From a checkpoint of a small CTC audio transcriber.
Model: 1.7M parameters, waveform 16khz input, arch gmlp, norm rmsnorm, layers 8, width 192.
Training: cautious_adamw at rate 0.0017, 6400 steps, batches of 128.
Data: trained on short made-up English sentences, spoken by a formant synthesiser in many voices, 31.5 epochs.
Rows from block 2 of a small CTC audio transcriber, named by matrix and row number. Rows with one number belong to one neuron. Each number is 50 + 15 x the weight over its row's rms, rounded and kept within 0 to 99. All counts start at 0. After the name is the row's rms in percent of the matrix's.
After each neuron's rows are labels from the 100 clips, of 14976, where the neuron reaches its largest size: "loudest band" is the band of the loudest frequency at the time of the peak. Only what is clearly more common there than usual is listed. The data: short made-up English sentences, spoken by a formant synthesiser in many voices. In brackets: how many of the 100.
# u: gMLP up (value half) (model.blocks.2.mixer.u.weight, 256x192), inputs 0-95
# v: gMLP up (gate half) (model.blocks.2.mixer.v.weight, 256x192), inputs 0-95
# out: gMLP down (model.blocks.2.mixer.out.weight, 192x256, transposed), outputs 0-95

u.63 097:46 50 14 28 56 60 72 55 53 61 56 74 76 50 35 61 30 45 42 86 24 41 34 25 68 72 51 68 64 72 37 32 41 32 27 65 44 59 15 35 61 30 44 24 47 48 72 52 56 50 47 68 57 66 56 49 26 68 56 64 56 50 72 62 79 85 59 45 60 41 53 41 65 64 61 45 65 37 33 33 51 40 43 70 28 28 32 66 38 28 69 63 77 27 51 44
v.63 077:51 53 68 54 34 64 23 80 66 32 35 23 59 52 26 25 70 46 53 70 42 57 47 60 30 47 46 57 56 37 61 54 47 51 62 21 57 40 64 47 45 60 67 51 49 55 34 45 54 67 61 48 41 38 77 42 47 43 25 54 19 47 49 63 17 65 60 51 55 36 40 46 32 52 36 55 57 56 57 64 43 19 78 22 36 57 00 43 41 42 58 27 29 35 55 48
out.63 099:43 53 58 34 30 72 39 56 73 67 51 45 62 30 52 56 71 74 43 56 40 52 40 77 60 39 59 31 54 52 27 72 58 47 27 37 70 51 51 43 77 28 35 59 54 28 48 61 41 61 24 30 57 62 63 50 49 52 35 63 38 65 55 65 61 43 39 10 60 38 30 53 22 55 30 71 69 40 71 60 32 37 58 58 62 79 75 30 60 56 36 56 36 28 42 51
loudest band: 4000 to 8000 Hz (41)

u.84 075:75 58 48 43 51 71 42 58 39 43 58 40 52 45 68 33 71 38 54 47 40 52 60 49 50 54 44 60 71 30 62 53 54 51 62 56 37 33 62 55 43 66 85 55 61 40 66 81 69 36 62 70 40 50 29 53 66 34 49 56 70 64 39 41 57 36 59 78 33 47 77 69 70 46 59 53 53 42 77 70 52 39 43 57 58 60 50 54 41 65 59 29 25 68 49 38
v.84 079:54 23 57 39 48 55 52 49 42 58 38 15 61 46 61 28 59 38 49 56 44 64 47 44 78 58 55 69 46 40 39 46 54 57 58 57 49 69 58 46 52 44 40 72 29 55 46 11 38 33 32 62 39 53 52 43 44 39 41 59 46 69 29 58 30 58 69 70 27 56 12 07 55 75 38 50 31 46 61 47 65 51 35 61 52 39 46 31 50 87 50 61 49 63 56 21
out.84 078:29 56 50 36 31 39 41 45 36 40 53 65 61 46 25 44 38 46 53 80 25 45 37 36 68 77 45 73 42 35 39 31 62 81 46 52 54 20 53 47 65 44 41 31 58 29 42 77 54 68 32 68 40 54 57 51 74 06 37 49 69 62 41 57 49 42 67 53 44 39 50 27 71 35 80 46 16 56 48 37 49 61 56 52 42 36 55 16 52 48 66 72 54 47 53 49
loudest band: 250 to 500 Hz (49)

u.252 100:77 45 71 50 29 43 64 41 64 35 54 39 58 57 37 48 71 30 51 78 52 68 36 61 56 35 46 44 63 82 45 63 71 60 54 58 50 55 69 41 30 38 27 56 35 60 37 42 30 36 56 66 80 50 66 55 42 65 33 28 21 65 24 41 43 33 62 32 17 42 32 44 31 48 71 48 54 46 58 78 56 67 80 14 61 51 76 49 51 64 18 60 26 66 41 63
v.252 081:29 60 15 27 41 53 43 13 58 68 39 56 49 62 44 66 47 66 48 54 53 33 57 54 62 52 43 39 31 48 56 83 47 19 64 49 69 42 37 66 38 61 43 43 23 30 65 56 69 38 33 50 21 49 72 46 63 42 50 74 53 38 70 52 40 51 34 30 93 55 72 64 31 51 80 38 50 65 42 20 40 23 53 73 42 57 49 35 57 47 52 36 73 37 58 52
out.252 096:49 63 53 54 41 47 22 50 59 49 37 66 50 48 68 34 63 58 59 40 25 68 40 52 42 61 44 66 43 33 72 62 56 65 45 39 70 30 57 41 71 46 45 65 69 67 66 38 56 50 41 35 19 31 71 36 37 52 56 50 54 38 53 43 53 25 43 54 55 74 62 53 52 23 48 78 54 35 58 45 38 49 64 52 39 48 12 43 43 53 68 41 85 63 43 49
loudest band: 500 to 1000 Hz (36)

u.127 085:18 48 37 56 45 44 47 51 66 65 69 55 40 65 36 62 15 65 59 74 53 33 63 44 58 65 73 61 41 51 21 32 48 39 37 72 45 60 37 46 53 53 67 71 69 18 56 62 47 44 66 32 40 44 62 54 40 70 70 45 49 82 64 68 59 49 48 54 31 48 52 53 28 88 77 51 50 41 32 28 51 15 42 45 41 52 20 55 69 49 35 38 56 16 68 72
v.127 082:71 51 49 41 47 74 77 80 47 45 63 49 64 68 56 69 66 62 38 80 25 67 47 65 65 51 53 47 61 29 68 68 40 47 38 53 34 58 62 45 49 50 57 45 24 38 13 41 02 31 47 56 33 63 52 59 80 35 61 70 61 45 53 88 71 71 24 62 38 52 48 66 54 54 30 38 61 36 52 40 57 44 45 47 45 34 48 30 33 42 44 50 45 31 40 43
out.127 088:56 46 91 53 63 52 54 50 31 55 56 41 38 42 47 57 68 45 49 37 39 48 46 63 54 38 40 37 45 35 59 49 60 39 37 24 38 37 31 43 77 43 87 65 62 65 54 75 60 38 39 49 38 37 22 49 54 26 59 30 19 33 50 59 57 51 55 46 49 43 14 65 58 53 46 43 62 36 36 47 31 54 48 71 19 41 33 56 50 60 48 52 66 77 51 17
loudest band: 4000 to 8000 Hz (32)

u.167 120:17 42 37 32 35 39 56 19 52 43 46 65 47 65 61 65 43 54 41 40 61 42 78 38 72 51 22 59 51 69 57 28 38 50 47 73 37 41 36 59 38 52 47 45 70 65 52 50 54 47 47 18 70 53 73 33 57 50 51 38 50 55 60 36 56 65 22 24 59 59 71 59 69 44 58 46 31 63 21 42 35 50 58 77 53 46 45 50 60 29 61 47 51 42 32 53
v.167 118:48 19 60 37 26 39 46 49 54 37 26 56 64 54 55 62 39 29 55 41 51 13 60 39 51 47 49 03 32 48 39 61 39 43 48 21 83 37 49 53 45 37 31 42 44 50 41 37 57 36 32 49 47 45 46 83 47 59 37 57 57 67 63 54 29 66 59 80 71 77 44 73 50 31 48 73 38 29 63 48 31 60 53 53 65 69 64 76 68 45 33 47 60 35 59 62
out.167 110:63 62 39 56 49 70 80 58 60 47 40 47 38 58 27 27 51 54 67 26 47 34 44 52 43 55 47 38 51 51 62 63 49 40 47 48 52 60 81 64 31 57 43 59 78 77 57 56 39 60 55 51 79 58 34 12 38 55 45 45 35 62 39 84 58 47 53 60 69 42 44 36 43 61 52 74 57 48 50 47 53 48 37 49 24 70 66 44 48 39 61 61 44 30 53 51
loudest band: 4000 to 8000 Hz (34)

u.159 096:55 28 69 52 73 56 39 43 68 19 53 35 57 74 24 55 55 32 68 67 62 60 23 66 71 66 36 39 68 59 52 62 55 54 54 45 29 32 67 49 48 52 67 46 75 32 65 50 34 47 65 59 58 33 66 58 52 27 13 53 46 75 64 47 41 56 43 54 63 65 62 52 38 46 57 68 36 11 65 35 58 44 69 39 66 62 41 59 15 28 60 68 28 62 79 58
v.159 100:57 52 34 60 44 37 64 41 22 00 59 33 43 62 37 59 90 43 29 43 53 34 24 20 31 56 67 26 47 45 48 41 57 35 46 43 50 32 47 28 38 18 28 26 56 49 36 45 67 55 58 58 74 40 58 63 49 34 58 68 25 47 59 56 31 62 30 61 50 42 41 57 71 35 51 33 46 35 48 61 44 45 54 45 53 31 45 31 42 49 34 49 35 63 56 56
out.159 091:51 67 31 54 45 53 47 60 51 52 54 46 76 55 56 57 87 96 46 44 26 58 65 42 37 10 52 57 21 41 68 72 44 37 36 83 80 36 28 27 40 56 52 65 58 58 64 57 44 55 43 56 39 55 64 51 48 53 62 34 42 44 58 50 58 42 49 46 42 72 64 53 30 36 59 43 38 42 39 61 41 03 43 71 70 41 17 35 52 60 41 60 56 53 41 58
loudest band: 500 to 1000 Hz (35)

u.247 102:60 30 46 44 35 68 23 29 60 43 60 84 67 51 68 55 35 67 76 74 47 47 53 31 83 39 59 71 66 51 55 60 79 69 71 49 43 54 49 48 36 81 48 55 56 53 55 50 54 75 47 44 49 57 53 46 88 56 54 51 46 77 45 64 62 53 77 54 49 59 79 58 60 67 43 44 63 54 61 33 39 48 66 55 46 69 53 25 37 56 69 25 24 45 32 72
v.247 071:61 80 43 37 76 57 58 46 62 46 35 47 67 35 40 46 50 25 60 35 81 53 42 51 33 62 45 22 51 58 55 45 51 34 56 20 61 52 51 45 65 69 61 56 18 79 50 48 65 54 70 63 74 45 57 51 36 50 22 60 61 47 54 74 89 59 61 53 69 43 51 37 60 30 46 52 42 36 79 42 54 45 51 66 72 51 82 41 29 27 40 66 86 48 41 19
out.247 096:31 45 57 50 37 53 58 76 29 42 42 36 44 67 54 32 42 35 18 43 41 55 49 88 42 40 60 56 44 58 22 65 43 68 41 49 71 63 33 60 49 32 52 64 57 48 19 53 39 72 45 48 56 59 55 51 43 64 66 68 50 37 61 40 32 57 49 69 60 50 58 63 70 60 39 54 46 25 50 74 60 38 46 57 33 37 70 64 46 47 49 73 14 56 45 00
loudest band: 2000 to 4000 Hz (29)

u.121 095:51 46 50 47 34 36 62 40 39 38 78 49 45 42 55 48 59 35 65 51 39 51 19 26 64 50 47 19 36 44 60 50 59 37 49 33 99 20 47 52 22 51 53 28 44 59 42 48 58 57 54 73 18 27 51 53 77 36 55 49 25 46 43 60 49 50 80 27 69 42 63 59 45 32 38 49 51 64 57 52 34 40 53 27 55 37 67 58 55 43 46 57 49 54 29 43
v.121 100:57 02 44 50 23 72 47 27 45 60 51 26 61 59 59 50 53 63 49 49 62 73 55 49 75 33 44 53 57 44 54 43 62 57 27 60 37 76 23 36 40 65 51 59 32 44 05 27 43 60 40 55 45 74 36 40 70 48 38 46 68 58 39 48 70 42 30 64 42 55 74 54 56 49 28 27 36 63 60 28 53 54 27 55 45 56 79 50 56 65 22 75 44 44 51 36
out.121 098:40 39 38 52 64 60 62 53 44 73 42 25 17 58 48 59 17 53 42 46 41 33 76 50 65 45 78 34 48 44 30 59 63 52 58 48 33 70 20 41 55 42 39 47 59 70 50 38 68 53 57 58 40 56 39 48 58 61 36 37 30 56 40 66 87 54 82 44 53 52 38 27 70 46 38 27 36 48 53 60 52 52 65 38 57 34 36 55 63 45 68 49 54 59 78 49
loudest band: 250 to 500 Hz (58)

u.125 085:47 69 47 45 54 54 49 46 52 55 66 60 52 23 69 16 46 27 80 52 69 59 65 59 44 34 61 74 63 39 75 63 61 62 95 40 35 58 73 66 50 68 49 67 58 56 64 61 37 43 66 43 34 51 50 67 39 42 56 41 47 59 51 61 27 26 92 48 49 69 64 49 49 56 60 59 51 38 56 41 34 34 69 44 59 74 51 70 64 65 60 32 42 52 48 43
v.125 101:47 49 55 70 22 69 44 30 47 50 71 43 39 51 43 32 76 23 58 71 60 26 46 52 28 46 53 20 16 50 51 36 63 16 66 38 40 53 53 24 45 29 09 26 65 54 34 55 36 57 61 69 95 37 68 58 62 38 31 38 21 70 61 50 36 43 58 34 45 32 48 36 30 26 58 55 48 44 52 64 29 45 72 34 64 27 44 35 53 36 49 75 53 39 62 32
out.125 083:05 30 54 56 45 45 62 79 31 49 37 46 51 60 51 28 34 71 62 44 38 58 53 64 61 56 71 81 39 43 51 52 28 46 27 60 46 85 67 78 66 67 54 65 27 49 53 49 51 57 29 40 51 40 46 84 67 63 54 52 37 45 72 32 55 55 30 61 47 89 47 36 68 54 52 56 66 63 64 17 51 50 30 47 74 48 37 57 26 36 10 43 71 43 52 29
loudest band: 500 to 1000 Hz (53)

u.95 099:46 56 45 32 57 47 46 78 48 41 64 73 39 39 39 69 57 49 30 58 69 69 24 46 49 53 50 54 32 52 68 53 19 38 48 31 35 35 45 54 78 50 48 31 55 56 63 34 80 14 36 51 37 65 46 49 34 41 54 35 49 70 52 60 47 49 32 66 56 61 27 43 42 57 60 31 42 32 52 47 59 16 59 38 75 28 25 50 26 62 46 28 45 62 43 61
v.95 082:45 75 57 69 56 45 56 56 34 41 47 38 65 74 49 53 80 60 55 89 26 60 35 65 67 57 38 50 39 41 60 54 57 25 52 47 46 50 43 53 46 34 58 63 42 38 25 60 34 33 52 78 18 50 65 63 70 40 43 75 54 44 36 71 36 43 45 36 54 65 27 72 55 60 53 73 45 62 20 36 75 21 23 63 55 44 37 55 56 54 46 50 77 57 61 59
out.95 095:41 46 74 14 47 47 59 35 33 73 32 58 33 40 59 74 42 29 40 50 56 74 51 69 60 73 56 45 18 42 36 56 61 55 70 45 36 58 58 38 67 36 50 89 60 45 33 69 46 25 36 46 67 45 70 39 57 17 61 36 21 52 61 52 29 23 75 47 30 58 46 45 31 86 22 59 81 38 47 50 61 37 40 19 60 37 39 68 22 44 34 32 34 49 33 30
loudest band: 4000 to 8000 Hz (38)

u.59 108:41 33 24 80 35 30 50 41 61 49 31 54 46 62 32 53 71 55 15 46 74 48 22 50 51 53 69 47 57 52 41 34 52 38 44 43 68 53 43 40 35 46 48 49 46 29 60 53 47 47 25 76 61 80 72 75 34 52 30 85 44 62 38 52 38 40 29 52 68 58 52 46 34 43 31 46 37 46 38 53 74 19 53 51 60 75 35 56 61 54 56 53 41 55 41 43
v.59 083:56 78 53 39 23 17 57 57 54 64 43 53 51 49 35 49 90 47 29 39 83 35 42 62 43 60 52 45 63 71 43 36 60 56 53 52 66 52 55 68 43 12 60 32 54 75 62 60 47 25 68 51 38 61 46 66 33 84 50 65 33 61 51 57 17 51 21 43 68 50 46 48 59 27 46 34 53 49 31 41 79 46 51 46 54 39 76 44 62 53 57 68 48 46 77 33
out.59 109:62 78 65 41 68 58 35 47 46 65 64 74 69 50 49 42 32 55 66 57 47 40 61 41 48 73 34 46 39 41 54 77 43 47 75 41 61 50 39 57 67 69 64 54 56 75 48 57 70 66 66 39 55 14 26 43 55 36 53 68 46 55 55 72 83 54 73 44 51 60 45 77 64 43 54 68 47 89 44 53 28 60 45 54 36 46 59 59 47 36 41 17 58 57 42 61
loudest band: 500 to 1000 Hz (37)

u.18 095:35 64 45 63 44 71 82 40 17 31 68 52 57 36 44 26 41 65 51 47 51 57 52 49 80 15 46 29 44 47 51 38 42 40 46 52 26 53 33 71 39 48 62 29 48 96 54 47 50 22 65 33 50 40 46 61 56 67 62 44 53 61 58 34 64 57 65 12 65 32 64 54 48 52 55 47 69 19 70 27 39 42 80 39 55 32 46 61 60 36 63 37 59 55 48 36
v.18 128:69 45 43 50 51 57 50 28 46 50 65 25 40 60 83 56 66 36 18 58 31 43 60 51 60 31 66 52 46 62 53 53 40 41 23 65 41 69 42 59 33 27 25 62 39 39 33 31 37 50 57 46 66 62 62 38 66 46 61 43 52 29 31 51 60 54 31 66 46 31 63 40 61 37 14 19 54 54 58 58 71 56 30 54 31 39 66 33 57 57 20 54 27 52 37 15
out.18 095:32 65 43 21 48 76 38 53 61 32 62 62 69 46 50 37 50 73 48 29 29 44 53 47 34 31 61 39 40 39 73 58 36 38 67 48 51 18 53 36 59 44 37 69 66 24 25 46 40 43 33 62 29 25 45 50 47 62 20 71 56 46 66 59 57 25 15 21 47 38 41 66 30 31 91 52 35 51 41 50 64 41 36 64 60 67 67 14 26 32 59 31 39 41 52 45
loudest band: 4000 to 8000 Hz (33)